A small image captioner, trained from scratch: trained on made-up road signs on poles.
Rows from block 3 of the image encoder, named by matrix and row number. Rows with one number belong to one neuron. Each number is 128 + 24 x the weight over its row's rms, rounded and kept within 0 to 255. All counts start at 0. Numbers have three digits each. After the name is the row's rms in percent of the matrix's.
# u: gMLP up (value half) (encoder.blocks.3.mixer.u.weight, 384x256), inputs 0-85
# v: gMLP up (gate half) (encoder.blocks.3.mixer.v.weight, 384x256), inputs 0-85
# out: gMLP down (encoder.blocks.3.mixer.out.weight, 256x384, transposed), outputs 0-85
u.37 098:143106151104077120154104121163112122156115139136153116143101159128169066147169143142138133144132137137117111119098129140097126164083165163118112088135159128129129100123112116165145120194110164124125175124125149142150103129114139127152137124118139096099111111
v.37 092:156137080138131110108140119131121106119105194153171133066151124185123117126109144165129132196125102155085135093125147137116181150131149125134138102158125126136130103097113170167107136115112131127141127122135118097142132083062139113182117130149128089117138146
out.37 102:152124119147158121143147172103170125131147087113120145124132147146112131142125147102150118147168133112139120136100160103103125084126114124116129145130125103118113117131144137115117104141124111122131154089128122103104129110122121084087152113138082111133129122
u.38 101:100101166172147145144158121157103137078092118134110092136114089112093133145146125105133137148130166136115145120116120135147120131134131110108106133097147128113149148159127103140136159091142179144147147085112138123180115134120161141087140102181118112125110110
v.38 093:163099110139127142159105103139097146133144154088109126106143168117081122162091147089124140172156140140158104156098100113128129155105155144115155118153173177123115110193089177117142146137166128137128110106149140108105100141115116129136127139125139118124085087
out.38 095:128148135102126146182129112064135103121112139146099073086130120087139140093150080121150102136140143118164131151101156101143115116114078156118151120156094149135099139166122147119110145170124115117130133117120131079120139131170136107144119151098133122134096109
u.39 104:135142114101098093159123110134129100143109121136075101141106121083151182121163111115146163120178152132118102132134119158137109160136116112134083165158172151117129137147115125152122149115105128158160113137088115105147119141126108120186114149102124112136105139
v.39 103:141115110102090117130126112154135099120130085149155111141095133102150162103168136144131148136168126093129095107119202131147094121129176123123152148158146140146127143149112175138147113148150117170116166134123123133170073167108107114127108158149127105152167134
out.39 096:095104112122109092136147124183130115144149148143141124113125122116131149129123165161180119146096151102118122133092129148121105115137124157125144135105135144123138135146119161146118107118094108128127124138130139098118111139098091110101161167108114120134128119
u.40 107:172130115171136166155128118153162109124100131148145145140123162147085118161119073118136150135116118167104151102111127176119133121118128118105125092096088154166100161088187146126105201106150153102138155100139095146149110089158137089151116129162162114085137159
v.40 107:147120119171121108143141139128098118157112108152140109122092121141101150098103111105134149147125101133117138147116120128140078080144104099174126118155153156115147119141177144110143115104161153114148124146184099133111139120097140142122125132132109092123149109
out.40 111:113132103127056135135126123139112126104141144184137152085157138159162164134155142119142119110110161118156157133143136166123143089146157059104128094126143066114139182070135106123137112166125161123133137132176094087120116129125107108128118124123170129126158129
u.41 089:136130150140102120124126126134074128133146114149098098103141155151099118150048126161108145115142175131177125096156100121151062107117101094115105092127121118134114187122137104182165113138146099124118114099134136103144156092120098136155160119141132141167152149
v.41 080:134120164099170148119123139102175172075094118105125139147139111157124141116119138133124107157149150105122096113106122122109088108097121130111145139117096136119132096123125156143151124098107150106155122125122146118131133102128147148140116098113099137151167097
out.41 089:143108162131147143152125108109142110131142163072122137167182128142157133095148155143128115123159124071123141151063127115114137115103099134149144114115151144128153078078133104116142127113114135119099149124131157162149155134128129150091146129122142153119142082
u.43 104:163150128057101126148089099093125102134165110148106155163121106163090140128173106133146118110188151097120129123157091095127095128111103144119117129135098150137106121142140146108102151137128143122133146134126121179112094108122106094122112124160099163121086168
v.43 109:159116154071127127116111096113155137131093101131138101160077123091109128111152105140139117120160135135091133157167103123112079117122146134165089146136121132097101128130164144139157141136161145133143061136112145133130154095160177087059149115128081123096162161
out.43 108:150139156113112094139158144099169146119128115161180131057126172141128096139118154147104123155120163110106119122159131124140158088139115137132138159104155107123170106182151160097162093156121153140132141126137158123114115132131118130155134127098123097133146141
u.44 107:130098124124130155092099119136119109134158132082148129107140135142132151135072146168144138139119146143163135128139101146113146143135145120129177080101145075103125080104152139151110130129110125152076131128141137122144138090142121129091096174150123140135156118
v.44 113:115123109111098129126108122153101119110127109124129090130118106163182131135111101148120137138132121134127117106128119141125145159176150120095145127177130126135146163113164170182115093089108128114088129132140183138113148094125099128149115140102123092146107138
out.44 112:150124141113109152165137151138140159098099120163128119141133143133142146135142128137094116108110136148142089165136160137133149114112117148115094159152114131137103122150159085163125131118132131103080119090138161114121151086108158164150119119140123143156124122
u.45 086:155170116128135083118121140150112118073128160151119106142166141100123118147121131087131109156113165160130158108185114128104065159123134152099112123098138135131124157164103116147137139117154147159140129083165113109146117142140136131140145125148118116073133139
v.45 063:149141145119110095165162096131123116175120129128083136093110150135150109148116085141125128145105087120137118100139119097132105126132127123173111107135144126135134157138102135147067116109097162098135127124089139143192142112093119118125146105107122103135137092
out.45 074:146136143141136109086141123118080145147165155100117142113113171092111082151159166115118153090118109124136126120155110123151130087182139116114127083126111117133163142111096107137105141131151111131146136147138117146156098113126111114131128103106131141109161165
u.46 108:090134126123114150090145105078160124135140125150175138112131125133119121158113176144139130110162124095150145114162079156127145142131125155173133109119147108147135105157112121106122130126123147161158119118111136120102129097077088139110114087111131111136188105
v.46 105:106124129105098120144156134116105128135131166186144114138119124135119118169061091156156151119159140135155155110112133121144149112179123126141103089178108136122106149107122141135118157119120143122116158132130060140145143131107155108099091123104101142120145173
out.46 101:132104156094153103142117123157110160177107105083133081134140119083156079150116194106103105126116098120148120156120130145122132133175109111146114150097112112159119150170110131137138120114123133137115131108117140105143136105120088148125135148129107129120132130
u.47 102:143113100124131097152107107069109116108123097147158145089135168103125127133172138108140098107180165123150126140159138121167084118153099140120094148156109109099130138136077147126132195137097124137137170096098137088095158086120141129131144131155124143129140179
v.47 102:125161107107115076165108114105142102112133130178178148130144118137140110109098127122156140111135127107087119122142148103169122122128136166136135141162146120136113120124105126066137162087101129094132146134127099136127151117094148123123138123137119154128169137
out.47 109:148150083147141116131123091163114120179131162106098190165097131124121134110118179125104101115143135109138141101126154189127116146118131150104128152115121113075157163151137117100207130107104137089134093110134128112119102147129182161125136113152102158156128127
u.48 100:135130109145096104135137077142108146110174125125082079137154099147155135135125128154162126174115123144132152136143124086109109109176072097133133108165138126165118143131114128151142102121165112113138130126125124101114137149135146156099127127153090078095135116
v.48 105:169100121153099103143127098180127095088111092079119106136114124126111095136148115103102117172129168132088138126167125134117130113124107105150159130133157133164128116124124142086160116126116164147105092130126135140153091163139132169093115182142123094143144139
out.48 108:114134158134133125128121112110093115133173106114166089150150107171089180111138112100111079114151134171160104164073125176122151117130131109152105110137097112144150138130107080161113179094118145102158095151136102179107108178131166141113137103135105096123131151
u.49 088:120105118121116173134115110159132139135118114126137135135127101118137109108143133148120090135121209118112121126102145118182157136142121093105122152114111158150166111127118115145117146160095164103135153143101121118135166127162153131079149101116191130097145155
v.49 091:139147100112127190131109108142142105104122137129104077055124135101149144128100116151109123077144112146096069098091139129155148118148127089106091118143147138157126127074135058098161134144150154127150146079139142126122145107118117141148107123128142147131115133
out.49 084:112089141112080142136098126101072157111148144148134113145137131142096108108084144119119161152118158107104114135124143134103099165089130139164108109115125131115084088157122159151147123127140168161079081122163106124140133113133100115122148106097088123107119121
u.50 089:161113151056133144118076117116151110177157129121078134178133116113126116152138121136190086120099153185103107121145130140120109144139113147161119153123157153109113149109113154151153144139140170100137197106091117146153158075124169108115121138149159137101093131
v.50 072:114169112139093118145109080132123176105140139143096118128104129117140118101101153108126146096176105081133133108145161133112125139145112090124116140145107132057134109143108104113112131125121120121181131112088146131163121075152121112167138136155078111161146109
out.50 084:114087112128086112139104180134137142133125106166131129102133150112082110128153113086115121102152136124103159118121103119167112154121122128148133072117134163135076112148105074127111137124096142141102139119147167124144091148154124107140134112143114137135128126
u.51 082:144079113159156136123130098168137113162139111096156110146122130112108136123128108128130074153150118092156190089140109137143170136127131145133146114081091141080117148145139082126134134092115128093151103128088160122112092151102148134161151154141126113166113110
v.51 059:142098102078129158153143122141115110123118143113091105143112125119094119111181129133127132143126115140178122144083113130125156118129092121093143099130114185120141115130125107172139181139096145095179103100150137132109159163108129129147105139078138157137176118
out.51 078:117136156107177099117135126142133117117101140125101122137115134111153124113113142113142112116146123145145084158085153126120135095093147138116137139163150150171194117117131144134103105161141110147107170172098187132161131113163130141113101172096101163144144153
u.52 110:141150144129108137122142148170091087115128151138092106122106114088098112106131101093167145141141138111106097122095157121107117131163128137161125160113132129139193173128136104118127136112116102132149095143102081140136144101107111128136100134100126078123113100
v.52 110:171134115099138129106117122132113137129139112097160126117141122089123124095101126182151174137174172099089134091156124108115117126164156133095145146128148135119155179146127143119143069074110132127125120125116097133134136113097132116126113145133151166099143150
out.52 107:073117150132124136131123116104105124154108103115153131126145170109186157132048153094140085100122105131125163126079100137100118151116108123107131115156150150132139160118148165144106121117152116125136143126096136118125121127140133170147154099134165114108163147
u.53 110:096101165143100159148074076125151130113112125130133141140074164141137103095128103132113116075160125142144092149112138153119076116101166141098135079143100161130111164121123142110128206140103103114144126107159132102175141106143081116139157131180130090132134173
v.53 113:162122151112131136145141172096149112115122124133140135150116123138089156135138147116102087120147123129125104140078120159153139131149093148112121094076113137153141148098146123142114160122087128154162159119128115185120152126141087088150132090113131133127143118
out.53 109:122162139123135099127079146158106094123124105109121167117113117102128105156144107151148154141084124110114129148137086144139141073110105089101105153145119117139099114132124149104119117096104151150137144090164138125072104121107162125123110120139124097116149120
u.54 095:079136108154180106131128131169101165055104092130112081135132118102126098117132072133154141114125110179112152151147140126177173109129078144123102110158106121159131151116123096155138113082113172104108157139106146124109123150167123163113101120147118110173138128
v.54 099:071122140137136146140083140165152117080122141116112144129148083127184178116136154135135100157126131113116117116134140155122138095155109145126117101139104113184123109129109128134100068143086163132102144139102124066117093159122105073137168128112096099169102160
out.54 089:165141147149153132112153115124135099088099174116116108121104121157147145107143097073108172116154185092147095118120164144133087117126109106146142127151135128136119155121128117090127110136151103138144149135090125133106110104103171146088084124127148137093123109
u.55 093:151125140113151142121132094111158130128146139116110151111135156144137145156124110155153123133151143143134119120121133127131137123099107184129106132094141140115132108133117124149153125140108141112130133082094112117153191109135122131162161070122083132069106111
v.55 095:097129185140092189122124128159154127080129138114127123131098132147124131128087094166147142124132129119136178119128139115154140134150138131100090109105134125171109102131126146156120135089200175119132102115110128160132134106169138134125102091118120125133111156
out.55 098:106114132120114127094131151148090127141138132118188094107167136111104112132170162119114148113137150169129153159129080132162141125170121120106116138134109117131114135136144131192118148095145121170118106163102109142152125161170129141101122122144156094139144163
u.56 099:083061100138137135139121130140136132144137078110077121093139106107152123098122115128088101110133112165116176119123149106108076134111131129127124125152105118101172150114093108143119180176104164148154136133091139123127097146134111133110128111113138137122123101
v.56 104:154148106093127182123088146147102144123137133074133093083109151152164156135084129099131112079183118151108124114127127149102167157147126131119129141125096141122120140114140136102150117135171133141106137079132106135162160122152115128131125091107152091094119140
out.56 107:113086147125152136090148090136174107119128106154153144123120145140169114158136118108182134125132156109155121095173116121133128150101112080130125122103094145169106101125141158109149138135165122118124132144127091168147123137137122103119103141123144108139119112
u.57 110:116135069139124150140155137114149147144114125120138119122125150132105181108128106126148131132122111109129128144175180104136106118139112117179183116085149143121093136155154188125162115103121101110152129153106155128157138108183116180139140139137134098129084121
v.57 110:146120123127138131127155122120143093146096124156148139115101101122142166055114124131126126092132140139140132138150144149125100165116100123157182146122165130140126103136107155104128131143152143110143146176127123096159146127140159120111148114148111174146096137
out.57 110:140141109123191118089118133104152134088143121122137119131127103155153137104157126125119104098161154131113153149116177126158141129153107123118159124165092084139113129159116128095167116093147149094101139133120098147124132140116177122154123132142178116138123131
u.59 096:077115130149139143135124118117086112158144164104152114142172073174144143158071089098119175151144130143137143133147133109125148150167117112121126159103105106137079120114123132134140130149132100079134128119090172136135122121179119167137180131141083137119178150
v.59 092:124147124123149093125107149136141113125131135111111121136115148118126122109077087081108112128111159137141126131158121144080142112121148126135097119149136097091150113159139146058166144131151159139155133107144164155169119143108184157151109107092102081180126133
out.59 097:121126149162095139112171081094103166145119128106146124111111113117130156138153134182133099132123122142121160147136165139126105122092162131142148079154148171133176093160118086126111123101177125155117159149178140096136089092061134131136124084113099145140146129
u.60 098:133119161100183113135138142147111123150139152101126112138140133112149155152137153132142108113127143163132143110145209128146116150133090124135145109152102130169107130109151128085163128138132107186131145091159126100148182121096134109110100142126119106111120121
v.60 107:136110149089158093141124148151130110130118111141140128111165133117131120139132120130147138165072097115128157113145085142124120129095114047141125061137120129120101087119138115120128120084148123143117106131107140144180109153149141141180141134111166148143129144
out.60 101:101123172154117119093161133143103104145115122115111148168124113120098152099132112109163154148092135126146108192118096135110133125134087125097125147124161148146131151152118099112141124137099124185144110153144131140116138158174119120148149137152154170152134147
u.61 093:130131096152164117136104131176114130154128139104124146155119142156132097087116114110101140125152114170124100133120116113146136123147155151138081122170132169148132126178124178130147155134062125077130174137105127114185131156124189142126124113127116151150144103
v.61 067:103145095154095093149151124147164121130089133131161152158126128127166104121124139120121135141111119119143123103113123118105150077074128116127155208114125137149091161122103119147129127152153125120135108116127156110162123109115123131097155096135141122113124136
out.61 089:157125147172097114117146154113108164099105131117152134115135127164128101144150111159084154087124095147098148157144101149146175119106118107157095104095144119155156113101150130104122128099147165134148125155150115102102125129128107126088136114174133132163133109
u.62 109:117165143169131136173129109132115152127115120136133120111154132131183088140137142129104123084137139098115101123125157114131139139144169124155154111123141180167122117173118136153137170137144112117106087121109168131110139127138058125217106172132136125140079078
v.62 097:089155135113131120152123135103122142107168131148117152120154143132109143122112124152137096098121102104097125092091143123127184141136100146137156082101169105141156102145133175148090155133109121107108110110126099117115090076097155140113088143113129119106139155
out.62 108:090115114152131140134143090123149162076102112131140121110122086151129117142133101147066092139141150153137133083166127143131146146162154144102125143129133187094143134076178101096108116131174169131076118096151116124180140150115164148118141136085134071096128159
u.63 103:120121108148172137137113121139097127099119138113151133110112070104105144179116102160122106128135127131152073126149109120093164123119119128154137168112124167148128115094108140143152124117137166142108117136148113135107119123140156142129134140179135090172102154
v.63 101:160121105109104122176113096145126086133202084111175147110102105134159141158114148156161086117085145113143098163154185136143134162129125116115149158122121104146082122155122133108130123110160121139136129127155109122163163125118162103135125121102136118137128152
out.63 104:143100170130160094124115140158113121121108163123127147077161120082133104150124132152122112141125106119121085102163150125162133123140132085137124128155101182136122214148146137092132104084128124149135078142156119112094112127126142141137089127131157114156110101
u.64 092:130125117134111117134106152147107130169136077138134142096134128129142105167109135122117167106144100124123123099128128099117104129148133092123129137150058125160135096106171111160140120125158166083090108137143147163120147145144188094135088149119094108133132129
v.64 074:151103088131134161149117163107177125134150126132131132124122126120129098110116156113175138140098155103096165131119132174116144148114101093131153092103099095149119166116111111131156149097134136122149114140093144174137141117112137078156117135135139131143143131
out.64 086:090107161147117143121174117122187121147199128132155077157069134110171126123111128130139162125150084128164126145162125111100119126144099125166127133152127099131136111126083126114128120145125091139137140131136109138131072095135112178126133187073128099157156169
u.65 089:075120088150151134172169107133080119137081145155191117117168118122113149148114162131151150131116106132167132124090132131183116140123136175154144154126087085104121072137062091135140123122152125100125175111091152151135151192121134139133125062096188101133165140
v.65 098:140122122111103143117115127139138096112136097154124164143111152134164175122093071117129109137138107156168144164159156132168104160060126077122107107166138144129080150114139130150148155116126095136129143104112131107115099148114148118104130113098124064147151105
out.65 094:153113147095154147118168129104172132134151085138125132124147112126128130134115134111124141135121093099099139115097116140074096144128119074138102118101168133136098116132133102118118097086140134116127122170152136104092153130153100099136149116166084196103076137
u.66 099:119141133132159138071099077121155121117096118118125164124131100128127119128099110102123130133147155123127128148135151121135126097113144161107128170096147127123108091086170136139110132146107164170092064155143128113184153138116133110134132129106107123138177151
v.66 096:094160199130174152100112181143133157122095112133154092096124119121124132148106116120089111136134137086125119122131126118119157154150107159108104104131078149094126097141133123121090071114132154096130127126090131117156101176139140153099117103128127085173115137
out.66 103:095149114130118089116142126131134131116134152157136129137134101125122098117132161162126132150147154158154122125149089115183139124118094138152124092090121131149081149133154130115126129120151175149071121108118114141116123112145103178080128092139145095129119113
u.67 103:162125151139120145127129142179123102119157133139098138118090131097103118161140164131103128123129131174123130115126115091085115105128131130114117130165105161118176168130123179119144164119128149091110065095072139146112144146113114162100119131183150122135163123
v.67 094:150123107127146170124104100146143146127142141160133141189101157118157130142098109121153122126146169138115125145123111102085111166128173100119140169088121118170172103124136064093099110147082128101138121124137126088148145146148102129130114100094129087082124126
out.67 115:168107116106129102133104141075080120130142163109165115113120092142106175121144131152105118156127103143154113153131063121096134116143115136152121138074153155113129113047102129112133130152092139169121102152089123146116091128097142121127167161124185140151168151
u.68 100:099170134132129132140117100104147164101123118119145113129105139170124138128134154134113162153138162149140136128158158120116122146093079147107150128165107123118107161130137134159124081116134150136147150152142102163106117131085120113162090089167163137159122101
v.68 100:139150163119135126076117103167138093151173139150128118120121131158159122122137115083130137083147115128120112142096172138098129098145103150133128104123178144121126111119082080156149146163108140132097112094110079153139114112112116138091170108127139163105120101
out.68 103:144123123124144114128116134131131155131106136124143107108119111117102111167139146135149108099142099108150157096143137138178158098121147153116105150120133138158097165176130162107116112153132172132137095144130166127122129108105134122115131110122117154119126137
u.69 100:128157134132143128167118104136108101164149125127131123112117116134138112101129135122122143126145133141165112164114145101121153110124098164107105160141133102150105123118144108113128161151116155125108113140104129110131110118124132178090143111124145083133139154
v.69 094:142146135152160088153131109129111127110152135090110148120151084131105107064135140106060174137121114147104105133186116150134126137108151155113139096118104111164097145108138101155133104159193166160116117143081146160123106096128125109121155144150115109127137155
out.69 098:133095087112162159123113147130093130138154099053079150151144098086079130109123154161128101128129130130119119139133155141085134150109175073128172139117143116165177113124123135130120124123125127138140080114085113112113123141165152083125120086145120182103137126
u.70 100:144139134130136132104148177098121115113129133164107109148150093157124158129151093130099123116172109152126126116142156108144129103093083103103088119087165141158110140127120066144122147101103171153147136102119103133154154104131128081146101117143129155144111154
v.70 104:137142113126116160080114111085147089144163184112112117141116158148121125129134087201166125106145101133103160131137124133143138123141116089159125154105142092101080164191185116133112153139124121104151137104140122112107162163142132140085135125127180159110133150
out.70 092:141125130118110181121091087164159163114140126116114129112129125141166132143111114118082073137073127119123113106155110172130110131072114101110138116124117141138139100133162131119128154141129086128090134156146136122135157102130134129171163129160109150128147146
u.71 103:132160187114115138179144151152115145130192167097097162155125158124146130097078184130152120132100160085116115149134122122116136148147088135109126108154095107098085145105114104094119159107123095130129150105132131111165135126153149145110158143075151108142132135
v.71 108:147139181094146106160160113063104097136094114148126034128123167126131134132133125074121125168089119133118132134137145145086156062133118151135148170135122172116150107102129154145128138124142139079135123111144129135167124179127110119140143152100117161104137153
out.71 105:116131164099146132152153138166137137110157107126128114097118156131114114141152111110128087160104151080123160132124145134133134093145176130126151083122125144135124097130119169130144125140132126125147109165132084136123110137105110136100142148143084128155169131
u.72 105:122132117155146120140093110065164096152121114096181122095138106164140137109119148154117096106122099138147128110168148170096129133113121144080149130113096144134111067110068100152132150135115111121143150102128141143164139114070141122145159127150101129108129134
v.72 094:114150113122116111119140165135097173107171086133140125137094130113109122162150158111135113104128133102154138081152160105159139118135149129156064149112169098159111140125105099124097133127131143122127110141140149132098130129154120116110100129091108178120103131
out.72 106:126132139098103126083115142113113124105158144144120116127110128116141110119150125145159153133120169095135078157112091083142118105121095137157131129097134103125138131083130139097092135136088154108106086102144122110073115155160103141150107120131165134152086079
u.73 096:103135122177152165162082117121103124147126104106135126120130139087102086172148163153142155154132112118128128116135137108111119144137130128157094098152124124120145121108125130113118105125107171086118108128113160124105092112128118125109145127131136143154133114
v.73 088:166148110106164116180141083124097147125117134134145136110132140078098119133117122116127147134137150137119097136109115110151127114103137076148113125128145123144148115126144141127162097154111097140113144102169145102095137165117118151132122110151116156093115125
out.73 099:138126135097117133166166121156147126163113131159173171109147156161105117119127160170143082126081133091080128097150081106147122062153122099128119106132114111137150172179115130104167083128130155154134128118118136162121127129142144115125173128109110094178167125
u.74 102:103079143126117137168124125151092134137136154157137103090093155118129098136148104143138123097138105115099147162133149115158183137143154125132093116125151134133115124118138139124113120107098167165159127156156109124106148085073150089106115153149120147126148111
v.74 107:119099140151169130113162138119126126110113147129150101114156157098085106108132128141155090114085135152114166152088167134130169164123129133140183165140152132145094126109115099144160104135180158149131129132117147099137167130139185120108112127113114106109126149
out.74 120:159154114114122151139139155135109130090134128143130127111104145136131064106159149115123118151090106136126119119132139122147100178175141132116126144092140174126101139145116090106117156130129125114125130144135126132130146139146108115087125092117163107077100134
u.75 102:132150115140150138125153120124095154114139126131141140101151134124125144125117107146153114152112146109121130158146109075114167126119166108122171104155099110160130135162121132138140119094054152129099157148143096075127121150098110153166112159128084158120109164
v.75 096:126129158109120139175113129105132163137150117117117112081151132093152124169171081137127139131128104165112122155122125129142111117124136131135113107095085123097156139129114091128110132136098127145164134112141176136138106120121165106134074124144129132147120132
out.75 098:120102112116144159124059151126102139130121151110095133126150139137122138130139113085129153118120099100115117104091149120130124144155142162136137103138157173071117128156115142119121164106149117125145098093165163136202100170109115162133170106132130114107086158
u.76 092:126116104110151160117051113118096154094137142159122126147153174151138122113130136143103129146131095131146104141128088129143114153137138161111156109147121114152150100133088173128104124146097120125087133127089177105098175170106181159114147147116122133156135117
v.76 066:157145108116152140144103110154126156127136100148111159148104124159158122137110175131139075124084112134149140150125118111125124116136109127151122118138135148147123114147114107136106134182124094093152145078072156105125117095127139189129129147143135169135126167
out.76 089:116120156154160131156171145097130136126124095156102132105148141081130113134119145127138110141123095138112157131139139119125146183121145148144084158142177097091166128145165125154155126090102098115121098142133116127178155126184110106141126133125140140119127062
u.78 098:109139152147097102150139125142133150160069068145158096162124082167116145100156096100136138169087115150105100129148132148144118138125096154139092148126141117125125158137124131112147124093080143115121178117102137114127103116091191140136102121081114148114102138
v.78 103:142126154164146127127128142154101147122119155155164162141141125129111118135143166108116154136125089099171085135171161125137143146141107144154127108122133096111174127124109136102132102120116125137159148100116128082122126156127146143135125123151114147148072125
out.78 096:110128125137154144140130102143130157123080121154151135110166122136098120072090162106146106108143110091134113137111150111151139088128158117192124154139092116120128156146137116137142114153129082137148145119152133125139134142103107156129135143120096106168102136
u.79 108:106138160138110156139116160166106101178153162111108143127141110154128141140126103078129113140154099148115116142115094089145127150108135096099148174104145141093149149106155110111126110104127130158144115114154137158141082160100160122097169074121096106191132111
v.79 099:088125144127132144113127106136120143165161131146136136142140172186154180132121154129162121115104139125136110164105092103132108097115116109087114123097127095126127196100143126123157093135154166136126081151145125138136122121121148161101183171147095102171087142
out.79 108:134102159091121156138146103115118114099132099147094167098128143113134144136135139114130126079098158118111073110128108104055137119091126161156132076124163116066130121110114162132130123159144112137106113137136132137129139117142150165118154130085156153154107140
u.80 089:124147125125092137147156174101110125153162157099168122133151138144121119123104176096139109107145122131145155082132141119131109146116129111146130143132125100143144150140155111116157176114141101128155095114147157179170147129160136134159142146104092139111096134
v.80 094:141067127185124105084154176142136138100143104133083121157164119155114198124130136162129129102140101178130137158128159085118139181117128098154170166141107133061088121123122159112132118100133123149098184131140128095088163120125135109129154104111136157102110098
out.80 091:172085113162165124150135113138127099125116161135112162151096157120135113124111087164141137143095115113115149165104123112140134175117093130111134122098151127133095134116158125108115131087136156116132139099093098102088113104164123125154197126118114133127144100
u.81 109:168147110131091150137104104120146144058160123112112147128087148126119068133128151104110116088153149177127145093083146094159158117143157102160127104171108118119124135101146119130126145117134113154088103152138124101142168088116093110136118165130110164103135127
v.81 106:108147106125134131106149152129135140164155111113122135106147098134071127159097127120169131159109129150129124118085147100114119095144110150131147121130156112145114116169144145140118132122149143167115130164114107181105106156093126155153112110195135104140160112
out.81 116:152114137134144148145089125102175133123142139104134117129132111153185151097151122128130115135142087176136114088132152117128137149083138130121126228131139130114165120159105141140126147132117151132114149102121095125113151114094155141108097132138101113141107079
u.82 108:108161146175125126146151141096130087128116099112151072095160127134160141139132083116120186121135114134139106084110141149197134084146122152137117132150104168103093138139140144133101114135135096180143148124110111140142131135123160145120127152129147161126080119
v.82 113:146087120099178136119116146122134144201113164120117135140091144114114143106170089140131094118128152122141152113137130113113140125134109153133120109152120088083120096134155172090078142095093090150106136181082101181127135155157157161130135141154113134112127106
out.82 108:132099153137131136102106103109127137101132126145128176125136152197180117107161144130101113121133118097156138127139123114106156168119106120100132136110116121130106151159148120122127153129151129125131112151073132132110115194129152169111072162145134116114156113
u.84 106:138139079135148144072093105152113129120160143133147140099134141124119145139117146094129137114124142120118130176134122143187124180137101128116127132123141144145130125070101133114142143123134110100112087122116160108162095106119131165113115127126122165145131139
v.84 106:146087147165116133122140151170123104155117100121155125124131124124206153130130105109089128153113120136114142106099161121163106187091099150092129111124108160169105132115139160165142139126096125140121115068091118105100087128145152125134148116121137179122151134
out.84 102:122135130173143137164079124070144076125119101096142127130153158084112114131154094100149131135129111183126107136125149116108126130142195157124166142116131125171129157095172131160158120100136118132112111121157106167143127169103140146137116101120102098128113137
u.85 103:085153099119148100134116137117111125108097115144163139139125122165146085139131155130076121127120124151179162126103132151129164182138168118147104151069135118122133145157093112132115143144135067118142165156162112141129163100119090137076122168107154110168140072
v.85 099:143120155160112121138132171097099100158090154138163138115119152132090115147162173167147123108124142106119086067115120135136109121147109141093112153097109139103116153083142123114132144110146074117117134131121188127141123106153111153117154194143144153138129140
out.85 099:105113148158095138145100144125121148144090099151095098154132130134154085097108172123129132090142113128138119080149122166145132143157119129127140125105081108086109093142092141109150152121130118148150112109160104086124111135100099082133116086121144093141149163
u.86 108:104115100145136147123123135138085154093160143132170111159160143169139142102139142168117140127102143078091137118123163137131117155113140154133170117135128146090111115139161115138113117125121144129136127090100144091149106168127104138060153139109124126098128097
v.86 102:108132129144153118109104072113130134130127140121113146147096127092139140131167086120154058116138165134116136123124153137120153098129110116153149142170149130147143112152119139140086125088149114136126113128128137082137091177102155163122142112133160122135158114
out.86 114:104115141149127110110169105132051139129115134134096082117134120112135157121142102109128120167200122136138111147113104141093144148129099118179112136175128127144132125167092110156163124086180134145128073147171116093151107139134157124126134143104132117113167121
u.87 100:103127082146149117145135136171133108135107095136163149160102123140098147143132087104164121108142130140083123104136091136124111163152126118114112133139103119189097118102159113168138094146122114104100118109129163143084133116101166104120137117087170138122105107
v.87 070:104098139100096096157137161122132127126126108138134107137111157099147106137131194125085142130137146138115116097147114133094135134149176138093126117114126092153129127156108112159173088131135165103168132097109147084142123133146141141119113170156118123148074112
out.87 094:135081145167073129121146116108137135138135139111151093151095142147129128126106123129134072143096139137140130166135151127092123126118163156169102086158126107080187123111140096106144120113116103145173142123133116159152129171125133075173093157119137163142164162
u.88 102:110133133131135130116150071112156144141133142148104114111078136128175133128132150084087134159115108108171125124133113151111111061132095129129173120134117108122105115121103094162104173133137148135115137089155137132082098143093120145122126108149163098137148105
v.88 101:122115092122148126128085122102129154151154150127101098144131116115127119106104111110113126153143141106156085150114115153137137199137132087139132130157106136172154121097126149113110118140159122094112114123119094136136118139112115098133070149090148165146108125
out.88 098:157111127140163131111100120139134095175100133107112151095169131115105110098138091148105146093150147142132109109128144129153126097117134128123131095135139105154122139135138099150166127124086139106177126109098120111140124176152136120133141089117166112108100070
u.89 086:152134152134127149145153115147129130091121159122141128121138133181135110175155149126141109129115161114103082112179192147162113147091115146091104132121165167125081112107130121146167134146152108141135131093141096127126136123142155141162154158092147106115088102
v.89 060:160128147142142126118120116132139161115118123150106105145126138152137161155152174065126102124135136132116090171141140143128113141100101179151068159119137119070116131149201147092138147143157144137101124128083101124127133119130146105117092135141130108121126074
out.89 080:142133150099104115120122119161116119141126151155100145092120114119074130114133136123097115144142115158136136156132187093104146151055153138134113109129107133136131133161153110130124135156202112103125129115097108095136130141154154156108128157179108111187103148
u.90 108:130124102132138149062098108112130118136146139109119173108156137107130129170141135138086145127124138158128115144086123131112119145112134115135114150168159128154144151152108123149117125102118115116120134105119122143111160134170120153174118123138152074120147142
v.90 102:188142155099169127136129082141176126121107148141083106102112127108117115164106105104132108162102125097102110101142131142109111151156106147110137104125122126124145113121149169117128156126181100127115135107107146148121134097151147120175131109161153124124107159
out.90 120:130162126137126156116161126123121097114104132127136122106125109123148164127101100089129180124137132130138095107117102104145147113158103178163109128146105137103130131105114106134098120141118095125122124159089122181141154126149166125098155142108145178137137129